A small sound classifier, trained from scratch: width 160, trained on drum patterns on synthesised drum kits.
Rows from block 5 of a small sound classifier, named by matrix and row number. Rows with one number belong to one neuron. Each number is 500 + 25 x the weight over its row's rms, rounded and kept within 0 to 999. All counts start at 0. Numbers have three digits each.
After each neuron's rows are labels from the 100 clips, of 14976, where the neuron reaches its largest size: "strongest on" is what is common among them. Only what is clearly more common there than usual is listed. The data: drum patterns on synthesised drum kits. In brackets: how many of the 100, against the usual share in percent.
# gate: second MLP gate (model.blocks.5.mlp.gate.weight, 640x160), inputs 80-159
# fc1: second MLP up (model.blocks.5.mlp.fc1.weight, 640x160), inputs 80-159
# fc2: second MLP down (model.blocks.5.mlp.fc2.weight, 160x640, transposed), outputs 80-159

gate.292:519518503508515488531501492476507479532507512515520493493467491544516506510483514518468515512539503528516485513552502502520522511465519475515535469516457516489543508475525465532511454533475522483495483534441456522501524453448554505534503544
fc1.292:486530525481511521483476504500495473444500509444524518488490492499509500505501528494486474523460503506517508530553503484512501478575492483474553543544527487490543465509465506497500477484485551469515489519449480540504531504508519498518521515
fc2.292:501458492494471509518509470496530528528519505518519434471433502492524485521499516504517490479542523514516507485541494503506511487527498463484486464531512507532490516504530499497511496466508506509471499512512519533425503461527485498518512479
strongest on: dembow (99 vs 8.8); tempo: 160 to 170 bpm (78 vs 10.2)

gate.567:509537454474529511521462486489499516503518527529526544524502469497472435500461496542485495486529514529551483497474442496525520504487522538465489481519501451509560519534504486485508518521466453499539485477501501454487522492455504508461485522
fc1.567:495471535479488498495519493460527517539505456465472451483494493509530512515530504503468480499457501484501430490501532500513493533458469458515459496477516539487496506507517494517484461502522496502479488528497521483505468523535489495536505428
fc2.567:493522524505516511550514462467487502516521459500462469464517482471515453466495521500519499504486493486525489511477496472494446509519516481511490484521481534497504549466511478448516458491484483514522486519519506475535483514523557545479486445
strongest on: half-time (81 vs 8.1); tempo: 70 to 80 bpm (37 vs 10.2); tempo: 90 to 100 bpm (27 vs 10.2)

gate.305:503482515501542488529468567522506499547505476517549463490494471468528520506485508485502508533482511489500520467470479474533524516485469478522499506479505499561492502462493455538530477483541533494534463544527518449524501539532499509507487523
fc1.305:518499494504495470539511509514497449497508490536499499519539493518517537468462520515475469507482510502489517462541497468528512481484476497474504482534504517491525537482481449509488495487519518502517472508488475483493493486543519499480537501
fc2.305:432504494500469465491501544467508500484515532491493488523494493518506473488529505542486460504492520543506473502490559477498505493506510507508513489533501453521479483502500488538511538487535523517522475491473481535528511502498516538512475499
strongest on: rock beat (100 vs 8.1); tempo: 150 to 160 bpm (50 vs 10.2); tempo: 140 to 150 bpm (26 vs 10.1)

gate.27:510530454485527487498511549500526494465487550527480511531522493481533510496463505512482515481471482516526480492482500464495472530491487503483518503479490520466542521500519497545524471517497485511487495471465520469523461528515495495498472501
fc1.27:508519542487466469530524516521502499520486498464521480511469541508492487470480500555538513510496510499445513485508514496539514526447546491526493503481496486550483450511527537443501510470502463478519507458531494483459523490501494530512503532
fc2.27:514516510510532470455496543501497500478478477519472501498506488471506458511475507511531487483459476551482541470517497496465524529446513515485493538482459485565484535468509501500474508503489496549526504496509473456512519512555520483511516494
strongest on: tempo: 70 to 80 bpm (58 vs 10.2); five-four (45 vs 8.1); tempo: 80 to 90 bpm (35 vs 9.9)

gate.257:475464522524511513503546516475493494495540489477513556526503514486463500496565539491480516486530483455526545481499536496497511501506531463502521498510482493499476498496478533480515491522490562494481452495524483494499538506489471540510477513
fc1.257:480500517486470513531466451516517525478471478477517505500489528523552516472498504497559510478483513462475518474465481516504513507509486497531487518535475471474497487536513525491503499479510524493487478511543461547512488464495493526512531487
fc2.257:490495469531503488470489490540461513491461508504488509513481475502509485504480504498513482455464528529494480527490501520536469524483498527468512453529494483494493488480539501512514519462498497483515487504484498536468524511522535552554466520
strongest on: rock beat (100 vs 8.1); tempo: 70 to 80 bpm (64 vs 10.2); tempo: 80 to 90 bpm (34 vs 9.9)

gate.81:493503448484506496528507492481506516516521485533538475510526464500494489504570498496498491511460487536520535508469504495509523511525475490478514475505488510486459470512516506540485509466508508502517497458461508516495513459476507512463492535
fc1.81:529487509489520511517466478531455528480513502489506509489467513551474527516494498438520461478561515522487495496526458478506529483547500506537486509510510493508500497462474521512489500453523459494468502507491489481482512504522491502509523472
fc2.81:530456498473473511542478505454517541484478498481502486475489510526479562480474457495541523514568491510505499477491514528494515508526453561464496505489536489449509490486508488521466483491524534476513471520516532470467505482507458499538521520
strongest on: dembow (37 vs 8.8); bossa nova (31 vs 8.1)

gate.376:499492457503491501541538551512499497497509469537479484512504464497508524489436522519493478515516526540500496520509510509516489517511571468477499496517508474552542506488481489503524496503480542516504518503529537435505500495532468511505515559
fc1.376:491456449497559462486475506487500521482491483515487502485507519502499529493470545539509487508502522485470493538493502517484498485527514472518489498505492508492508540466549506533544482507473457478480470516488500462454516515483478510510503492
fc2.376:513478478481519561479485485562520465468474510521444466549529501552515508465540520500523528480495532502496544467519526467485498498476470489528468540467507506501493502489532540485551511456461497505469505506474503523491529508517497481495549511
strongest on: rock beat (72 vs 8.1); tempo: 90 to 100 bpm (30 vs 10.2)

gate.450:552479451496523522518486527486469488500517474496513482532519519501476503541469480520481486535517517485511556495535518512518514507534488462515482529522495483511514464505469507520514541480481454444512474521470554494516499490504466526492543485
fc1.450:500537520494490513535496517513491486479512519543507507446486528500501499441487478517464539485511491534447562461454518499529430478496494513472467489505478517467462465509495507536520486496486481521523515479459506532480495507502478513501485472
fc2.450:481510479488472481453496497478494515509536522467505538522487475532481526495531489540489511504471511535515549452459474490436527537487485519504465468525475504494493509518502480537470461544485524480487509510499511453520525498529482501511503499
strongest on: random hits (100 vs 8.2)

gate.52:494493462497541454526462471530506477494501507527477472460460442472495497510489495538502480517472488484452554476503527528508471489476507524490514542500483508516544483482474492526518461489493493470539466541502508508483575499527464501492463512
fc1.52:533482511501531474529490530506527497495516519561487497505483462526495540526468494522525518478495515480458558502489486488516511480470508503509517548474469462521551491526506501500520476489519477522487510507493523525491493500472489505463446498
fc2.52:496470438495532483524528545450514476537503503482518504537476480531488555503501517532497495500482447487516509511496504480506502466506529495475474501562565507520516544456554496496485516526512492513531462540496506490477506526485479515490477480
strongest on: rock beat (72 vs 8.1); tempo: 130 to 140 bpm (32 vs 9.6); tempo: 140 to 150 bpm (32 vs 10.1)

gate.60:519546494468520480465537503471467477452514492472488509473508540476499516477504488506507526495519484485522509470485518554479443508534522509512477498502514473460506576494512498510484493544490525492500454496493492519499505470559511465541524463
fc1.60:518498467494551490508490473498489512483523508479503529497517554506446527470504476483504497510484521504501482499475543537510461497525547559503505489485460500439459542489512494512515478501467480492488478500494498513478522479521506518524485484
fc2.60:522509514546508502529497456493509506467504498521521465503481515502458467514522487489533481469487482497497538501493433554529455530504522545475529500496540541463472501506489474514521478546528542492483518505496489482515451510493496515553520508
strongest on: rock beat (82 vs 8.1); tempo: 160 to 170 bpm (52 vs 10.2); tempo: 150 to 160 bpm (33 vs 10.2)

gate.356:485473522506411471523480480478502503467520489486497491514480481480545527537543509504472470531489477520520473507468530506550524497508483535530532539535518504472489519534504509514483519476478487507512479517437497502508511492523519488486486529
fc1.356:491460504490531491481485539531520487517502485516486543524518488522500512509504501479517505466512497436527525500526523488504513527496477497537437484445441489517526460449481499506510513473504509513432477500520497497503509546519489487515476521
fc2.356:495524488502524488462478508508493478522513449529548546517498533473468455504491459490482515515524494522513516507511511519514537529478498531546513473565493502494498506517535516470515495502496474513483461498511530456486471536506536503478515463
strongest on: dembow (52 vs 8.8); five-four (39 vs 8.1)

gate.64:530464520521507491476498477482512522495523536486534521491525454512472517517514470474481519480458471519502516481496479491508521552526517480472467513522544492467458484462511455498486496502506515496542491511465491551459508498499504532447529559
fc1.64:515470530469492525528491535485533506482471501487543505503517482514513528510482495517507540481496486448482500499492488494481481494466509481523526471498495479493528483528514476529572531488504490504486549491520519523521489496495514499435521507
fc2.64:486505527556498534520483529465521522500531532484538517495520540493493518531496515493497531448472466446471471452505492503501520506499517498483479522496516510518457512495460504496509527488534472497470483502465502528512509498499456546461449523
strongest on: random hits (100 vs 8.2)

gate.443:497490475556495517525472501504522505512470523511469470480482499516484538490483481456499474483535545511464545528518495533556493458451510514460528510525431473460503508516524515525506487465538525476535548463540490506514498466534499525517480479
fc1.443:483514523553502475475462480528492468470477482490492469539449498478508465479475518503457454502475487483505492505482509488523514536487512494502513472538527485491516504488489498518522539556538508449507469504520483545541496517508504517486482489
fc2.443:474479512493535506510489489543466482493496527493498494525502475494520515512549441536497480537492508454489485480545516510527540502492484468522516495460512464500520517510488446447465509498486483514505479487487481533472482482542512486495471484
strongest on: half-time (96 vs 8.1); ride cymbal (50 vs 18.3)

gate.185:480485481541513472511513446463484537532489475531476487510504520538494516489524488480522523503491468509484493523476516514520473485457550484490504459512484448461509502506508463483502437528488515489543493528491536480531520469466489514489479547
fc1.185:535479478500524517508527450499502525470496470468507511532500479460481510470494528475469477501497518497479508486522527469472483494536508509489501533520518515555521480479487519557494514524530504512504525471495506494502472462549477485497534506
fc2.185:502519490493533501519467561483459484514564449563504494544479473504488528501483507497508504533513502504504490508458471507466496487474483498476496521453451488534437511535512506473479503496508555509527511504486482472510494505499469529495499469
strongest on: rock beat (49 vs 8.1); tempo: 70 to 80 bpm (43 vs 10.2); tempo: 80 to 90 bpm (41 vs 9.9)

gate.573:500507545494537483539456516473488522509475477464506508486516542502539479489457500494516481522474510539518495530532498493512534509486486492437480495515544430468465466504523528499511489474496480497483479480475538472519482513531489506498499465
fc1.573:490495514498511528415518482492518499482496486521493521508466496498491511519481516513534543512485506530514533469496534473511450519537466512534539473529483519519525507444473488520480499476532473494482526511518484482457498502519494454496570493
fc2.573:539483516507505535461486513449496554517539507474536479515486495549496530446507521511474543453474514483507472553504480500466492519521464441446469511477490505474522492503535502490528526515496476492522536493563501492481549526526466551509553546
strongest on: half-time (74 vs 8.1); tempo: 80 to 90 bpm (34 vs 9.9)

gate.133:485520527507481452498529492480501477504460554512483459478491492434476488461475457499479520506524528526527457507508489501458471548494476480537492493498461487521471517506503520557516478501545518470548498490470501562526462499448497484505531459
fc1.133:538497517523501514486520494502514464517540479485517496462486531465485530444470481472492543505519529521549496517518510489527509488469466453489503516515475473514458477467502490537494519473528516517478496513494508520526529515511546467467497482
fc2.133:443470481507495522488528534501501481543468481493498518495530457513460495515498521508499528523480463501445479512510530514515553437417490491486523480523486519509487495503471536472510519504480525535474491463490543501528532491494498509510515499
strongest on: tempo: 70 to 80 bpm (63 vs 10.2); shuffle (40 vs 8.2)

gate.302:508488479528502467492484505466474509502500481524529486544504498502482548526459498513536470529482469492508449496510473486518504525461486508508529481462520460526491470521429560531494524522447539496496458515469488471503537503485466484525499488
fc1.302:497457481522467533490463508448486503511486491486518518498505486511516537488482518523533494493536495482501471492502523503486510499548487506482503499505520476498505450483457515505486523504487512493479493523493524530501495466476500506512518477
fc2.302:573501497477478521508498479522531472469486523518518484496458540506494529514451484458513467475528476554505452485503518489500510452472467477483503473452525497543511497520465507485524517503474509510507516448500546518499497512495497504486469489
strongest on: four on the floor (50 vs 8.2); tempo: 130 to 140 bpm (33 vs 9.6)

gate.557:516503526505500495516507472491522514495506506504477485524495507465536481488501495472512509490505525469448504501459488514492506496514494473542511483454514501508541495477497491455510475503477524480484541484489500519530514521505473521489488456
fc1.557:498519530521499502508554548501482513451528465521519506459493531482546476524510489533489494498520471517509520491502506478484484537556548486477512509488479554530502526469488515542505551477515485465479485494493517462438489500470456467487514535
fc2.557:497484486499481493490503511494444489555504495519516516474490500499498509508489505477534496534525478487434501503523540506460527525442546520467525491507493491508496512480524472482517518486459489524458524497463531455470466497455499532477508495
strongest on: tempo: 70 to 80 bpm (75 vs 10.2); waltz (64 vs 8.7); five-four (29 vs 8.1)

gate.521:495480486506480482496486542470495554462476533531512512512481521483504533536497475501543502492490494480526475522446501516491511541485485464531486489513549586519509495503517509478463530518489499515506534515517465525487471447559507478468513509
fc1.521:508537481472482471521500497505502518460482467515474518505509475496473465518450495555547470514507521466521466472526520541479541476557464501499481467496512499514512519461517546462524497513526492481532503483524538498496442494499487495517506501
fc2.521:504526493521501506493466466498495493505545494492512502560461511478492516489496561562545514512527520473503492477530481483511507495540479515462499501481496432508470487504502529522538543481535530548477491511488506534465490548521514460510544506
strongest on: four on the floor (100 vs 8.2); snare (79 vs 50.2); tempo: 90 to 100 bpm (39 vs 10.2)

gate.391:506510455511510504508495520531501492476481460494536536502466521484490509508532481501493493541531483546526504462524518528504548500498535485499553473524511497504506498515520542535444515480462531491518463511488486462512480521494501497515450544
fc1.391:467513509523507525537484520498535497511503507476502505484496496486484490460526467486486544509513510480497510455509487509504532484500461526497513485506484536483494458464567444542518489522505521484471487501508490454520520542487498483497475481
fc2.391:499513494533486505493509514542447499491525472466499535501494495514469508490523550500538498528441510474469500492487536472499575553444473472471489506526471532498483509501478514478542514509486535519517490512485525472496495510488499490526501462
strongest on: tempo: 70 to 80 bpm (60 vs 10.2); dembow (53 vs 8.8); tempo: 80 to 90 bpm (29 vs 9.9); waltz (26 vs 8.7)

gate.593:488514500523481517466464459515492525483497492520521475486511447505516488493491492519541490504476486533427496453462504516508495519455486533514524531505499494483520480466496467478513497511513510494536502536515479494494547497523579514513494504
fc1.593:537477488493531457489491483506511498482514468502507431528520438491504516522492545531471506415518498498463529529489495522514520480522500525486481506481463509482509512495494489532543493483519457470532499472490526475496507469516514509512456526
fc2.593:476574486519519504508480525487526525487471481503559446537522500493459503513495490504469491531497501497480475531533476500491527524472515505507469549495513473497481504461511531528490473530488494539480433473521464517503482510535487526465447488
strongest on: half-time (63 vs 8.1); tempo: 70 to 80 bpm (63 vs 10.2); pattern: rock beat (36 vs 8.1)

gate.425:500487487496468457483501518499515459463487538534532509465516542520522516528484519516502492505522465464500538491470511440499487502509521497539470525502501483497512473508494495506471540522470487481478528507494462543474503503537426510496549501
fc1.425:486446493458470482488518470516491493499506517518501500527491525521498463476470509521429549525489531465503487504483527470503556512492498510504465431525495507491524532511492488510503478577503502505513489492475533485504455519538521485503482469
fc2.425:471493500502494470479498501514490517574539483502459513455521471507470497502493505470498508506501536511505485486507555497493490479468470505487461481486491508515516493505518546503518476510476526501487481526491506490554462494502536510506508458
strongest on: random hits (85 vs 8.2)